Weights of a small encoder-decoder image transcriber.
Model: 48-pixel images, encoder norm layernorm, encoder activation geglu, encoder patch size [2, 2], encoder depths [4, 4, 4, 4], encoder widths [64, 128, 256, 512], decoder activation gelu.
Data: trained on seven-segment displays showing three digits, 48750 training examples.
Rows from block 2 of the text decoder, named by matrix and row number. Each number is 128 + 24 x the weight over its row's rms, rounded and kept within 0 to 255. All counts start at 0. Numbers have three digits each. After the name is the row's rms in percent of the matrix's.
# fc2: MLP down (decoder.blocks.2.mlp.fc2.weight, 192x1152), inputs 232-347
fc2.46 100:156111112122102096144124115125146104116121140128148114115140110127130119107095117146108093135125158095102118099146120114122177092114074077105135104157085105170119120128114102096136117127101130074097138105130131096172127139123099106115102107123128096148110085188105125099113104071111106073115093125117101106073130076159144093105114170150062103095129
fc2.47 112:124119143089108135146099104132129135118123151110093121150126129111123154120068131125093083124100134095128104114112159132106190120109105095095123101187097151139108124132105145145109114108099168099094125139103101103157108133175093149123100089079123105139147101118135135097097152102138147083099077123094106128075101120110115106138113164100119118108126
fc2.48 100:143105128142110094106120131133137148119119100106140136159157138123073125141148128103112087130128167155108130082111098133124140141107142078133149137141133157172168105128112119080122105133138133110116140106097119173135175146165146086097126090083109087126118102133147134146114109108110133104106114111145148129085116079128095130123104127158095125151117
fc2.49 091:108163157121060090141132154147132103162120109164164136110118106094169104140120097102157177111176125137158114145095137142130138139131107107133160151120142102152134115110118191131156127148127144139125114128141130141105093133131123156136167156140127159100100107123155092131167127136143148142142140090124138106121139155089156124118127126117169129101165
fc2.50 105:108154109123168157144156157157138102145151130176119111143115112132163165165123156148167157165144122165107134182141137111141141132124138170152154163126129126157120143143141145156148130131149144122126119106133111123068110127102133111137144138136132153155145096144137105145162126149164131104138142150148118147148116148099169164141112112143168122138149
fc2.51 090:097164134131126122140133115115133115135093169122115124136097123114087094146123108110140140120172148125109143135097085153149146130140129139091101104126168151128122137125101165085135132155167136141112080130098112181133119147134124100077135131088153130136096135106176119156121120121124093138121103094133119141152171081140121089108124120120128097109126
fc2.52 105:106120124078141100158111156130130131096133110141116097113122099096127104111105105131143091136108165087103145151113131126135134113119103118136139106106142170116086087118112135139111110118153109112110142087114118119069108114190132106116100113113145079119101105099122134110119105116116108092121101130147117099090128133111124108101122126135120153140145
fc2.53 092:129139120086119185136165121172145159110175089136175150098122162150138144158142168120123168119133094127110108145121151136096127132090142099156113195121131138144141174141137096142115214162152131141127151159132146147108142113115139108135166164111123159097176164120126123162123155099120134153106121143120086165118141174092164097140105129134116155151121
fc2.54 104:104125106117116159160118139126121131139132174136089148115132149104096121118105161126103147155164100118182127113167135126100117147119159182141145158104115135140162122097071131146147143129138145098130151170155168111188111141093076137137165153153201161139106153152142143144125140152145155151125146149140135148150092127122126130132120124125144182116146
fc2.55 093:151127143146139136124102106152160145107114132072102124144110117134147127116140133113098134113138079115061138149150140110149103112144162113173142121132083093132093125177168108122113108131131131118138144142164146143121115071121125117119170138115164152143132177130110162111104097128151097129158121158150167105134164063132134138170111133141090144123177
fc2.56 088:129136147175116103100164128092138104143089081112128197128080121115125182113071098157114109135136150122089096091103129126145159150151102117097190132110129147100143120102118117125118131089156102111137128148120152162119174137092099113136119125113166164134164129086138110118158127130113141136084092127147112138120115153141164114083163136128134116144145
fc2.57 104:120144072102112145138107121153151100112115140073143100153144098105102145136127123155110138174146137095129142101151124079139131082161104126109106155096137124096119092132131088163077140110122148142132189080123151097125129091123161098124122086108154110108130129142173113140097116073107094115097092114132156101114090091103134157098093148098117126152130
fc2.58 102:109156104160155126178141147129087120161114097155131144156152130149175150095123152092140163112125115158127129136137140141123115118158150156142143128093119148110134136147105117115137160157152119126144142089169145128162140117136110135146152165099148143122109155149151126159127098112145141183112121136121145164150132156152161115154129110138121092182130
fc2.59 090:150145127143132133135139140117113106105145123112098108077140169134129155157127119113150162136156128134117169140073183161096118132115132150105110122137119145137092080120141135110116144115144143138104116121139142143102158122127149095112105140106099080113110122122149142120134116156101161085152110134152127088145137133124142156116163157125143101131126
fc2.60 103:177121078113138121142111114155125151125120128064113108142117142096137110142136137131105126112116126138134138123138114107134099129132095110144102129123166115106150097134136138138098131097121160124147113110134139095121067094133128106154096103133141133082111109150159153139119110104137106086122135122109128098113127048140139109117113148101106127150159
fc2.61 090:132150114119160123095105145140132120123099120128116114054115120105124140151140112122145177139090160142092140151113168147086119153121127114175146154118152143127061129075140095142108138148122132072124166103136116072131147113106092136148129152140115129142127091107114129160165160091132153104127147134165089124116121168133115088080132098131130097169105
fc2.62 101:102064115135120104138133120145117146118116126103127148123103154122134122098114107104087141147092129116153113139150085127106110121162163130132098138107127102127173157137110114135099126123114120113148161177122188168138121180142097069089125090141129083160097128132140143142110140105132103115084143124096139151092089090149127086144123096113104124090145
fc2.63 109:124133132157146158124152111148093134130134100128165117125132172091147130108157145145120117161122087135098134108127143160132142140148126108151130117087152150165139087110116131150151163177157123118134179110154156090115143113122139100153125119159155143098102162165154138145168129121146134147136132153155157174128151174119137137142133130191112139125154
fc2.64 104:158128162150127140140164135126100105132137121134140120106138091147131114136167147140135091141103135124163115157127126090113119138103116183179119139129098145138175165141130169100148102142093141151135094130174111154155126143147140141155139134147099157130141144128118146105155140147125114129131127146151121190147079131170101138129130119118174116112154
fc2.65 097:120133109178135124166154121119130125137123068088137126137123108185132151134143133088104152198132089122140158177135126144116152100115148133164180146120115125140130109121160139172154168152129114097101116124159113072170133144081142135154149127123149118099100126143200124191158115120124132151153143112101139132120122123103112114161157080134125134113148
fc2.66 091:086154139133110131110133117126137126132112071132171153121123114129142092087128145130146157141164130132132106170129128143114120146179134177127139122152148149132163119146108151159124112132166134136134136154068143136147165114101096114104135149119154124192121136134159153111156180203112124157173163134123171094119127127119171153131137130125195142141076
fc2.67 104:134116117114120186111152129095140103129147189163096134131124109097143091128123114135118087106112134100142126123083102144083147077115126150124109101133111102117114118113125133119143107100121120127088085124103142147146118112097107152127148120125146125134113152085156092108118115123127117129068079122113105170120077118126126097082102084138091128085125
fc2.68 105:112103153118110122126089084095124098130138178117134091110146089182125110147111111122104108102086122147129128110109084138104133099116094123110132108153100144111117128128150175102120113107112101100082080165084107131141148130108128116126125130143079138126088133058083112122125143137092111108146109099123093119163148133153102138076104164140134109101105
fc2.69 098:167156186154153112123179146157119133142142162150102142122102128122155122120148153133176116123107099189148151127136134142122150149078132199124167144114101156134128155123134138117156130134122084129157127151119130111175151161112142118133151122198159208103136127105146149139141156137120080151160120107157130132118124159130124133116156123127157121119143
fc2.70 103:139106119094122118143138076142147109106079116111119103123131141094100150098111122109103124144124138133093142118112108136093125115108144090116111125145155123155108106156127138132112126134109088146156149113121168117121091150125144104121096134125114122103142114124106116137099081090117127099150120139107113105123160095143128115109116164139113133158076
fc2.71 092:096096171127112160124153178116123088140130151135150122109126134166151151149096129130163125109164137132169143164154122117116107085136129157131145157123120087192133134139135157119135152124156117119103119136118135132117132069128158183153090137143125156181158134141147105092109134159143107086111147161118099110102167155134124137088150106154141134141132
fc2.72 102:151077130122106062110133102116137093152103142118113088162140102151144089075124118137149147126136124124150071109098135155115153095097133123120153115124109094078171142096133150082125153114090168136062113138142119119091101116164096117097135120104116117150118108125085084090147132124111095120116074094127100116142137085164134110132093117118146091117120
fc2.73 091:141133133141123140101155137156120150125129086171155132127109143122105102116086141086136140146123149113121115156120125114113098115105094086168142130110169109148081099085153102122131164164105140156137114103075139112173132131088130125111133132140150102131152137063110139108095124143156099119169145094135138098119091168118089110119142136129133129085124
fc2.74 103:152127132137164163153159103133111149114107145137148129148101203140109109122143151152229130129106103150112133156143181167174108146143111143155155134097154167160153130121144145151150127150129063146150144094113119111122132138103122118143171139137102163135148139117107122134134109160129161110166159145179151150132135177139121163143116115108141149138116
fc2.75 107:120073111106103126087093121128141151107136126113122080134147148116100117139127099113125137111112158126151078127112107150054116110120110067149109124138149098134106157150118142118082092091099130129156136113149098116128135143100139112131100116145088107110132121107139093117080129094107108101079126122100148134115133099112079120105128168086087084135115
fc2.76 096:092125087134135159146123119163112135165162125143138133136140103158095168154127108155111148132166130097085141105105121113133136159132115110152170145142109175151148108109127110142120149130131071099173138101128113126129083143121221143147156145142142129128165129129140117137143133105162148151130127153129133133128147132141118152137153132170119165125168
fc2.77 106:157114095118100115124140125120106149111105134143091122101101113098119080131140103107074113170101147089134129096152067134088135157129138102093110113094139124127140113138130119070115111130155162142140130154123186148135095166136169090122123105106179078077115119151140160110069068104141124131121135116118119119076141080093114108121118154115090137110118
fc2.78 107:140088139122097117037162113111164117128140155133107091135147134125127093142134133128145102111110116128137118098112139148133103112122152152131138084149107110086127116129123176099103134103090167134105060157129137123125105180150131123117186097131110137140080098112081111128098129136091124129079098117095120066138119125104132150114106169119119130134131
fc2.79 094:135131136130107137133082127143140119149161127123108153097171157145131183139145102135115164128124117180127122124113100119136101112199164123112119126124159143170098125146103111157144137071135129167115101130149144148118096136147135145136139121138142156125122122125117148122139144141144122118091137169166176090141133161156131140124120086142148142115148
fc2.80 108:176095105115107120105130127106133100118145151124130100166172141187111127110112139150112148127086149122099093132087136164103138110119125092138126084135091135159080137122119149094109113125112106141111068153110120169075073123136149100089093094121088150131146120144138116102088151122119069117097087114124115094124109129102074101124139166102109121145095
fc2.81 108:147173137172139125109173155139120146145158171157139142126143145163130098131115141166156121115132151132156142129101117116135141151139086126149129129107163158088114140118106171149168130122113106130109104151129080122091138138113141144162187138155167130146177147132133112122136110145120165121173134146109118159175111140137106153137127101143116114149079
fc2.82 091:108104177120092121101163128145167137132168131143148095104127086137093110097142092126175130097131092160149111103135141148149122159092148192114134140132137134118115185148112121116127109120092096152136111168111094111150119122126098131114147102086097126148141077142091120092164122106163129139139124131093136164113042095126125097117171140103136125146119
fc2.83 095:153168099132140124160124113100143134079096098096161090130110148100149152117138121101115156171135127131155128111135151105112118173135124113162114159115175123124121084107097117131137167161154153120136127103132128138135120120141128109147166141130115136098146134087143122138092111146121141129105136151156113106132130130128139132162155136135125160174140
fc2.84 093:101133141134114121146146148150135132140099150151158158121145097098138140097128127115185166147145116117148143134111090122084145159143106144134158129123125163104126122117133085106173152123162143122151134113133142117151137155141119165122136144106149125140133130145093146066120084067114169143143126130094093123151113123122104114127097133153086143097131
fc2.85 098:107129092113125113125109142115123147174103098126150107133164119141145143113143125139119124145151157082101101080129105116102082110144138151118139145103101138136145100137178103124128129117114110122117116105110131119159071162136108149112067089112112110127128136105123140149097082123134147123110144091088038107119136066141126113124096099113110074122129
fc2.86 099:118087122117140142108131119108127123122082162112129142135175139112081134130103116113134107107106164109167100124110109124157156120104135115129110119152109135145149138139109120086074106106157144089128123146120121147174127139126104087141093116139065068146128085147130114127099125145093143129081114102127072096136134063131114108088135132115128098103131
fc2.87 095:086123141120096105108130195117104133074136129166114117142114121130125105137100127158137133103088138087168101153109118134131141143118157117159125094102126156104105124122123128094116127138106115144100124128107106124162112134144144139079148128129086149181147160098114109120167116095150101129172139082170112104115082159108119146136146176152131147175098
fc2.88 108:142141143159126151145150137130107183123134162142142140098149137131140119130143165165132154132149137125156135137130129146187155147156122132164100140116131128154135142111113131153137182145127110139130132116144138157141122168126120134147123159138185142166150121161127151163154159130164139155152111149139148158150121144163157147184168102147161147108181
fc2.89 107:128079112119096133115119112148136105132077130109127077126143140093123172127109141115101083159096099111139130066090109137114115097118160081108108134135146113126096141151140102087148130134117115108122124124141181162152079112121086097119095095151139115123111061122121129095113087105110132128104085102103106116111126089118116141069126183115093115116132
fc2.90 098:122124140149131116108150162112134121182126135176085146176148125150103124124101147120106128109078133162139106108145105141160132109125104143087122103110109126113149160155109145101103128131105147121138093186124107160140187131145109146162154097141105150151135108130173110124127108151127153118142115147104146171130130100105131158114130153130145152081127
fc2.91 096:169133102131135128107126141129085160156098125115092119150121132077147159135142158171133178139144107123149154070152133139150101156165119090186114135096140125117150104150134106133078139168141092135118102105161131145093133129117128144126089130094116104069105176127127143140107142088132120137126176139126119138122124150121164114138121080119116184147144
fc2.92 103:122140117149159094144110136109104121154162132155137166094118119148133106158133126129148140104140122088130139121119142127130150109059117126149124111148128092106088143134136143139177156117083110105102061122127113122100109114107156129143118118158121118192187132097095156154185118139153130107136107160118091140147111169142118171156162129152101168165050
fc2.93 111:110142170123156116153193125124131114096132130133155147153142094145144114122102157154155146120146125173134148140134151147130133135120125141149130146101152126109109115127139131132149160149124115140155144139144106118100144134113128136143170144129122140141150150137121142162172130149133176145170158147167158149149125158138132141132176108176116181120122
fc2.94 098:169166157117153111108136144105165121119151132150174131133131113148108097133140128137164138173108151150109091118093136120137156130100109137133091116091118095115095161114157145111123125136120125121091121117155161127078201113126092090125127122123104130128142105116127124123182122164134175106144113136137109095164088150156154152096128085135164145164132
fc2.95 096:137110166170117146150135168112131130118168145156087145109137096189154179140137100098128137114132163136126095093108101121103073092150125160099098130115089114131095145115127123125139134107052129119116127123139117140097103090165123146162117108103094175151149115126123097094143140142160168150095143154152131105161174118104148121139123115107132126142119
fc2.96 097:097145113133165159122149124156140135159130163123137139138142171141175139150114123145106122134120124136146161132118126136142134115079109145140167139156159174139157132167118105153110165148155112119176124158153172143124143113117073120123159135121154153151103145165175087171094116172118181114134086137133123177140132124163134116143123110145151113141117
fc2.97 104:123156095137161170166122160175150117116130123151112163127121165132161150118177117097115126134144120121122130174104121138134121149139152153139180144123126139131113142155140142156133147118170121131136118100159126166152157121106132132152170148145102173141146122159174143127119150107157141117117138144157137154149120163132103151133167124143135129161137
fc2.98 110:096078115169106157163091149132110139094106112131112131142071147114171155111136112095118120123128110094134120131140118097118131126137112070113117152058129115130150139146132152164104135112134146100129143129091162094104092138164120054144093131108158094076116126100130138161127121065118140137116090124114119106085149140106113111169134135130093135129135
fc2.99 090:136144124097131139113104135141111118107114151129155127134100102127140143146110140146112155104133121117152130120125128108136106134158150080115148145099138099119102125128122141129123120154139133144132119127154114158095095100124154123104099123118112108148101140143095171126125137119132121139126135112184117097131129173156150100160106171143170171152127
fc2.100 104:160100083101126107123110114108176145088137090104115125102211113123121093131079130136099080101130149094117107109143118153139140138050130102102100133146128070103133136124141125141076090105112146103115123124113143121100111128167110113139105126114111102111131116137105103106100082099096090109109140126107114110097112105108113082099089151093113094148104
fc2.101 095:119107093082166132112130089107135132142132087115174077101139123136117142131152133145118161112162055154105099104131135126123129145129094098130099141117139130146157122105182151096109120085145149109136099107139092095117176145112120074134094092161105091143135108151162133133134140097139103100141109097161142109115119142142113149134117121109105160164110
fc2.102 102:132089129109131105116151121154148125125089095131097112156141097120092118123091131131117067175124157118141088100142116171131137130134152118082143129129121118119128085127133141110124089128147113127134145089120156119103089107169141123122140162099147125093120073085118106106105122097117135120085148093125112118094138102150134113110117097115097091091125
fc2.103 094:124159160141113152126146120143117134115123106135141142107117150149163115137143118120102153111178080133123149139127142115151085133167171126168155113123177142106146079122142145140141133117140125133129110118149167088084150126134108154143143153153120152164138150145179149169102148131153128143167148165080111175158133136098123128136119069146128147148138
fc2.104 092:138134139152167144100148158114149096135182147156148162137107147109080134139123131148142177116127141154141126153130075118139148184138100108080106128126118112086105184194125131128140131115117130159096137131096111141166105133156131195136150146125072152100117135140141095108156139159129117160148090144096126168151128109102139138153151096131131124111112
fc2.105 109:133147108156156161136166164134105161149138139156127147107078118133159174136165186152178145146144106115141128124135171129154125156172140187166166123098129094119138144132107147169143147119132176152182133150128118114133136118137141126132172140136096163132165131146134120155124124134153126142134107131155137122156175152158158182105141126183139146154158
fc2.106 100:099097160124081118117129140095156117172109146114153190134177117166112117147101118153173147140138145163132094126146134115137163118112080156102141144154102131135135109116110136126157100104110125110126132166094177159134117120146101129119177116121156163128100081180108107095136129162098146103119136101101123137146122106123143133120095128135121106141127
fc2.107 095:126093139135117158122136097160146116127087151093119070157124161131122102129094118140094148126088135117147101153136101127109130106159146099137149148099109116126114135171133134122125108107132137123124147162166144103129118126128130143103133119135155111134098114178092126131106125110112127117104139129135190116108132119134112095099133114130088079119146
fc2.108 105:125111110109080087115115083117162108134134157094137112120107109070111083109123114154098187127098131081149105112124146096100130119135110072114134124156145130097135143134159118140105094126125144133118150099080122131141119133102161122098100104133070079122097146137120125098102129084084146154100090077094121106077140127131129124091096151127093104117140
fc2.109 101:120139178140128112095155112121129091118135145132115136093089163166082108141116150148158140120100122141170123147153131135137124113118113164105146139148112133097115147138146104073159130170108128094102089124095117126145127162124094177136163133096104135110129175116106100094115142164132159139138143163113115132135090162147114141116130086125186113071133
fc2.110 103:107108084104097122113105105122143142130115126120126098147121145108069141106112123130093096152127104093124128108090120145102128130122113074102129101076126089139151126167172093124150136124086141142138162125170138089139103129143141075140112093113132114094076139114145131166106151106091110107085153090097136104158169094146133108092087146111106099127117
fc2.111 103:140127109120170145151162169163105139144132099138126112117110129121168115148151156154145152164129145141125151136127151137146124144134120162158126163071157168131119133156116160122163145151127156110133137138160131116115147118110126162124150145133170127130137160124160129142130156178180152147125143138169136165145159160155120140159151098161175114132143
fc2.112 097:110115139168170128120154123129162156107147116183084127120132118149156172137147147128136138139126127166150157144129148148106158112161130164128155142163115115153147157124075128163109134132134124125166079141110112115146162155098113126172135158127106149119154148137165107111162111145122108087137149110108149143125145183132138170132154126131154134112127
fc2.113 100:097182141159151123167154139126130128132111136137160101100159116124135150170128126117149135166161164147144156127157130121138103144131159156144158153118127105160127116127152150126185149163133098131138115158159182142078140125180138151126123160122139130153156153122137130147123079139184136149123118123116121115164106166160143085145144132141138132120128
fc2.114 095:162131144148118130122152130118140112104125148153108114133126128118125120136130079171195165099148125129150126142132143110115130121080134156122138094115078153089167177125083121109171108117094149112110097210142127104150092165155141143131130125122122121132124136142114140105115092160139134152104116113152136147144119114141109143150122111117111138144087
fc2.115 091:119158109131111114100162108130145107145149140098134159100136164141087107170129117133116087120116134100164118118095131086107172119097142126120138140114134125117114102152124115092136143121121110114123143138119119127150142125143145119104130116174111128151163103135096123144159146081106133155112115123146106135096129146134124113135092104131105126139149
fc2.116 107:125184081177166113150154169167084150118107113116135157130161124085117131116155157122106125156147142158099155109136130126154121125125148145186141154122142096155130114147149086123115164141140147150143141120128140062146154140091149101095122152128155099106114154156157123133135126140133165193155147167141118150156151138145153136154147075137124140143146
fc2.117 097:099142152118084143168145183099091134134192127134130145130111138161137108122132138100156127119140103111156138076101132145142124159157192124127151155114144112149119116121130158122112161093169125098146143146094148126110114159107125167162142126130134171132164129175093129143175158130139160141095089119122142140138113131172163130164141107146133169054139
fc2.118 100:115157128159143093125147161140144141137150111162140141117118148164127116118100131101156133121145155124124146116098161134089160148114144174172118157138138142132135149137155137143159185110124125127106126130083132122094143110094111126142183184119109158149127127118144115180157110104172121153158187143128166157135112126104133150152149106156165145185120
fc2.119 099:150092093113104098091106162110127081155107118105126096136130152149118095126069117140083110127083171129133089081096133115123078104105095105135140143140150115096105103147121143113101113113115105141143112111102147149094125151132135110133125121073095104116114109128123167124112114148101111118128128108105084099101112130125117103080144154077109099113126
fc2.120 099:155141117148112159126132107124134124156134103125098106095083151093144129113121103094096146161132125141153119146152151122120125155156152143163096157082091150136144122135165138133120150134137145132113163161105125134137132190104134159136151170211144117109169132121150142150169143114131151144146121141130142174145165129088137144122135154151124134118134
fc2.121 092:105164098128117125122055117117107146121107121119111140141157147096157095122138141118127144131129129148124115114098127116146109158124101137106112139074158107136114109138129125114090125171111085145109143155133107141095147122108136093131108097133127098121175126134156138104114130115121163102099148160090169122066129099133095159168143111152120081137137
fc2.122 095:115107166111150158133111179106126107112142152095116111090128107143156107088099106127148110108154161129138144098105158112102139137116138120172146113090125178122089114116108146106153164167083111139112102142174134123138136104102071120150123163148113191153138149096142087127144136178112163140119096107157121112146094134131125124128115102123142127110102
fc2.123 093:110157155159172129153069173147127141141128107146134118123144106125147164135129114101130118137140159156175119123139122118121158173145182147139137192111126079136128149111128148129140087135161144125092172147137138138138145150149133153137116163133136089112104110139129166149151090159175136138155102162109106108150163172130165076117139151126153137162133
fc2.124 095:138178090095136109128107132138140161121153116093134128167081108124099132154130123111142090132144096135096106154080126110139131132105112089163104136117105171099096109113155110074121114145178128134097118122105150102103123131151188103110123133132141121125137127127088138114147151142083125110112108128130089139115100163088080092156132142134141118170087
fc2.125 104:164156160148154159121154140148138129150141125136113121118148175147147134124129114128154137111160120175139128168150123111143153161141115140134131124128174147144185162097142157140169140155170105126146145113167112123138150161111152190151141131143139129128145163142148101138169136137145094126166138157122127169165160152120135129177122142124148148144140
fc2.126 100:159086154101089142115167123101095163166165195116109126120135096143099114150108145134136129114101094113134113113095107090125102127118128135086104115170103071097113139115122108090137089091101147154120086153144087159130107131142121110105109158118105186161119065118123120088139127142167109098103143103137137125143111098148083125127118140121100073074115
fc2.127 114:094128133120159165150102127144100173146146094102162143138101129128139156106137136121106145141124099128109154121167084113171076151169152130156146146105159104149116143145136126168159139175137112122142159155144155096130142144116142135150149148156155083110147131142152178133137138071133131131151136138141137163119154163099149115140120130129133157159134
fc2.128 112:143097087097114130100158096096124108120133111096154102113139143074111115128146109122109091161085123117113098125132150125110125115143113083117096160120131099143136132106140137094126118092121123129124093119112136132111130107170100085153087127111137069116065137111119139122120117100090109127105112092116133171069137087120131076107112109120101118115111
fc2.129 114:134104079118106152122124119119114144146119145116143098130099128109125118132121110104065094100105118128084112112156119133109114142125113100093135098147094108125157155153120117159123082094103168102126126148148124116149093104118108089104115138112124092102141116136145138088107118099108061114081143091085169114080141077121149113121106158126075096103165
fc2.130 104:114129101101099118141113118141127118111076117113118111126151091102129105123072153136069099120121105084120081111154120116133135117148135113077110093113093082061097158087122150130105112099115120133101131165124113120100136101145105132115097075099150106111093123122136134159132092121093109088128155110103139094119119109094105124134146135117079135088137
fc2.131 091:126131149128129159131114138129124169148183148137087084157145150120148114111126125062175137101102123168127171131132118138095077142129149112130119118091107118140137164150139140087112116120098078121120138142163135089135108107178132140135105191113124132168105131127123151151120141128114098108087125134112118137152156128163143148154122146118101101146147
fc2.132 096:116124127126158119184107124164176137118128116111156125153125159078178135132157133128131148130183163170111173130100163104143152164112173116162107136128126158137138139119089147157145141134122109149141120071148125131136138170067112136163140110174098136158159142111133096128134158122150141139135181157106141191125113163149130134158149121128127146142160
fc2.133 099:108146088138126141187126150140130144093159087131166133137098167101127126109116095123142126172163120103124176128106164105170118174162181097128123163092139117131117139132176136157131170170158118132147126115148153112150136116129173108147105161151129104132135163138140135156154168163123129137140158115101136127099120171124086136132120105123157143133101
fc2.134 096:127106105090135100117071138127084134121119132141144127160105137099140174130151171170112135129119125122094146158122139112157154118102148106141096143125177098097138124127137102131126140108153119129146117115101140141109134141137143109116056145143138119082133127099184138168110110134099125086094135094142142111102151122145101123107117179145107158137156
fc2.135 090:141173137136118115136155171097156152182154156105145125109091175155170166145143132153179136109153133115148119126127085139105135146107201211118121116137102147131167136124138173119138142153107149135095179071137126136176182124147119137123173126129150133119132099117119114104110079158127143140122119109124177126125125132117105129122134145120115134114124
fc2.136 100:146159138142134070113098137121102141115132109110149114083075167115123111118130106148144154118100122131114146181126133117113178094109100115142111090147161089096070090122134155104149115139137139129147127168125132120089117121167114118102102091155126099127143140077091136101148162188097095109161140148161131098154083171117118163131144131110107142155106
fc2.137 097:144115162106126136108129129105115102130131127131127140119133090164170094163078145131149138111093126150116133141089136138132119134130146151100137106129123118157117144095129136121113101061107135100122099137121104160106123128132093116106148101098131115167106106132112104093154115166150139125143106146140146095139127148108124159115099141098135103101100
fc2.138 094:141151144141138125151097133153104136147157115125183177110171074094116126133122131121109134124146103169159136145132108119147139158116147174122133151145181151137145178157128083166156144164174113081096154145125095123153149160120124115136114136115131133120149139142147145158107128132146129131129150129152145160109122147139154097165124160113151161145124
fc2.139 097:160117123106137131106137106113100161129141153147144122104080100168102129118114110166139100154074126081175137114131074139135113099105113133136121069162089123111112119127076131127086082123105148146130110130121104100157122133137111102122135084111097115100119110118135098120154113134108127139136151097115105159107133120100147126119147145103131098110155
fc2.140 107:146089102140105114084092099100149150173144083128143113106143103102096126125146122118093128148124152110127114129119119123164119158126103078109083091161140153094159125100103128120096109098088150079126108106120158077145138126129114131103119129130136106108136149144111139106115161094122119123075108126080157141132088105094100116108125123122117105124064
fc2.141 110:121091096119101116096114135134133094114104135089096090133142144127099067113125137127094095132077111131115081085143137132106106081120129084089102083129107108103132137159142108132119105103094131122109103153137116096132130126122137147117091082115128112101089144084144133113106095133130095101104125107080110091106092077098115121124129134135107099135125
fc2.142 112:126129138147183137141121154127102139144155093166162171117138143100133118143139117143160147154166138132143151154115181135164139139149133163148166111121129167158142099106146162137124145178156168145141157129136103113140133123079145157163140140126180156134151147119140106161154123163137158165148187110162133117165142152167180141150161106164149118168166
fc2.143 099:120139161121134115124148150092150102057138179101116089057141113161138126147116054141170136130126121162150082149122158107101139151112112138149153118112109169124120130094154124128120073127096159137150137141108092112129144101096130157118156136116109140087130110103092118103123134176128157121124094114134127150168111146128133123115135139138137141089168
fc2.144 093:120124135108092141131135130101146108168138181143130139167061093113125147142091123178155114113147115106158147148121152099137145159129166162168169084168153094134104112117162112086150069122098139171121139153134112113092089176144150153119160133153094154154168146131117158130173162136124125145098113119183116133128114118101148122103145169114132095118157
fc2.145 093:177095134157062122170167163149032158150115113153081128144120144120148161110114120118103139123120125129119135121131132120134099101135150119131138146138144133144162180123153130155095166181158110113102137125143124119110105106097138178164138122107129160097132122094152147141102113123136156138104144124091145099127166157093174117152122134137118142103159
fc2.146 092:105097182118118128102117144139124130148126151192051145152126136146131124171117126121154101149113090110156172101116120120118115134113144111122139108113093108145160134123129111089150077139154128137117144093149100146174112180122136170144129133106119085102156147116097137139092147082123152113104135146122091146131140123140164141113084125129128131120122
fc2.147 099:112137105099158106157106158104117166108132084069141103150106105088120093108136117127118091091108156133104116109099113115081132106078144134128103111135131124141065085126177095099113134160126119140132131114146100119098091128183094141129094088138131103129096131117114145118115152125127120111130093103114114061142172146108145113113061146111112097098124
fc2.148 098:090134084125133148117129133150145153119144126142158126153118122136144139123143113079111113156119120165168128141134115133115161147153154124110128129112153170160143098133150123144104131119145114118156122090101114119163125107112170059105161093103122075102101147108094138154093102086121143118119122131100148160091150079149112124109139157127143114161127
fc2.149 103:139100169094111099119093165115139112125087172126098129118157105127106109121118143145123121138103143120122092080138104113077166083135098112107119096132106124129137082120123094119101142114124155124119106087097106116097092101133135128086100088147144102114129103114118108101105120110122122097102120099111115108145117073095162104112091162128100116135118
fc2.150 095:118089122091137125142161100099124125129096170106079132112176153128124152128102120123080110126119116085128127121165123114091154155126126154148117130158108139134138154117101122124115113160117127160157142144108125127171103118145103135058122129136111191117134114092127116126135099136135144104130105091161117079112125125169136133115097145122086082080133
fc2.151 092:126123148101134151099116102123139125133183131171188144132147133139141154140102107151128111101117154115157166119093105153137134152152117136132147111132092132151105099123137102090075120121121140126101135130116088135114151123152167125134094129125111133128109146099096132116114128109130102112137112131138100128126111144087134086102117146142127143122122
fc2.152 106:085108104120145120106128103132134140140105134119145145132103116084136144156146132079081148130159095117140162108175103119127140126140150171080125127114178127169117108126099132142134123128132126116131143103137153118151112134106099087152096100140125118103081153090147141142096145078112114146121154119115128158103176098151137164148117113151100130131159
fc2.153 098:116130131125143160170121106108130180150141108140130058147136150102127151144146129107114140163128114134137169102148175135132142132122141113149130155128153151120151110153181104148095157191163139145158147116110144138138145200125157089128137107116109123123139142136146156124146142120110151101117136143120108147106179167111140103156153144132123148138144
fc2.154 095:142100118153127085157103083141181101105118095098124102101118157105143179106139120125090116122123146111134097140171154110120087159110123044155145133148173110126129123113137130136141136146125125110123146095080136107098120100156145119121122114134124088088134134120127123135146100088145079138135163118087119148109155106109110099186112131129168148112171
fc2.155 095:104136156144092114125158129134139147138158158147125163111116104121091151117118133139134129114103174140171135121122148088150145134111114146118155122167167153132150157115151176146148093123082152128136096139130160122102146126158127133137096142134124124143129138089206137162124124201139146137123153157116136116153167138136118102096079127124176115172167
fc2.156 088:140149123160167137129121054069207116095105078105155138093116111164118153177114157087130113125145138147107095131147120095140151143131117136100129098098125139139125148126161129144112122142128122124120152082121116133107172099126150109162118129126086125114118109134114123163099139109107153124117107121129128154140085113069110104104099150116161150178106
fc2.157 096:145158140126137171096110141138118110087150106129133163160138074195128118133150153105144120101097158110127141141128141146134159160164121145137125100115151138114097132133120132118111133133134129146136102101125150167118156139124120123162135123152173127140106109153124115155175134148098161136154157166160130148167095127139143100157154135152123154158115
fc2.158 103:136125116148158138121095153129139132108142136163172165151092175151115169107134137115181136134105165157062155103093150150190141134113110145153130146092143131126130124122106113167126168158148120125118134078139126108072183098147135113120130136128135114099140145145167149136139130172182156134104099146146097098123093135142166161135164143127123170175138
fc2.159 106:102111108145112130129126094123148120092091116060086114150134137112147109081114113168104111121093097110142127093142111094118149107136134085123144122115097077144135120142132141102096130111098123109119122113160114130143119131132111090096093111139136109097095109088125110138082110084090082116101102086111105131103145120112123087128090165145083106105108
fc2.160 099:117134120130114097109141140116147111144154152145107117114158089130122118135131124153136119107155130141095119141123117099106119126148127175133174121129137123132144134183136083120140145128113133088133134174146113148147153134154113164130161134102143153173117132127102131104155145150129112145118152143145101148090147119142124099092111138095140099081101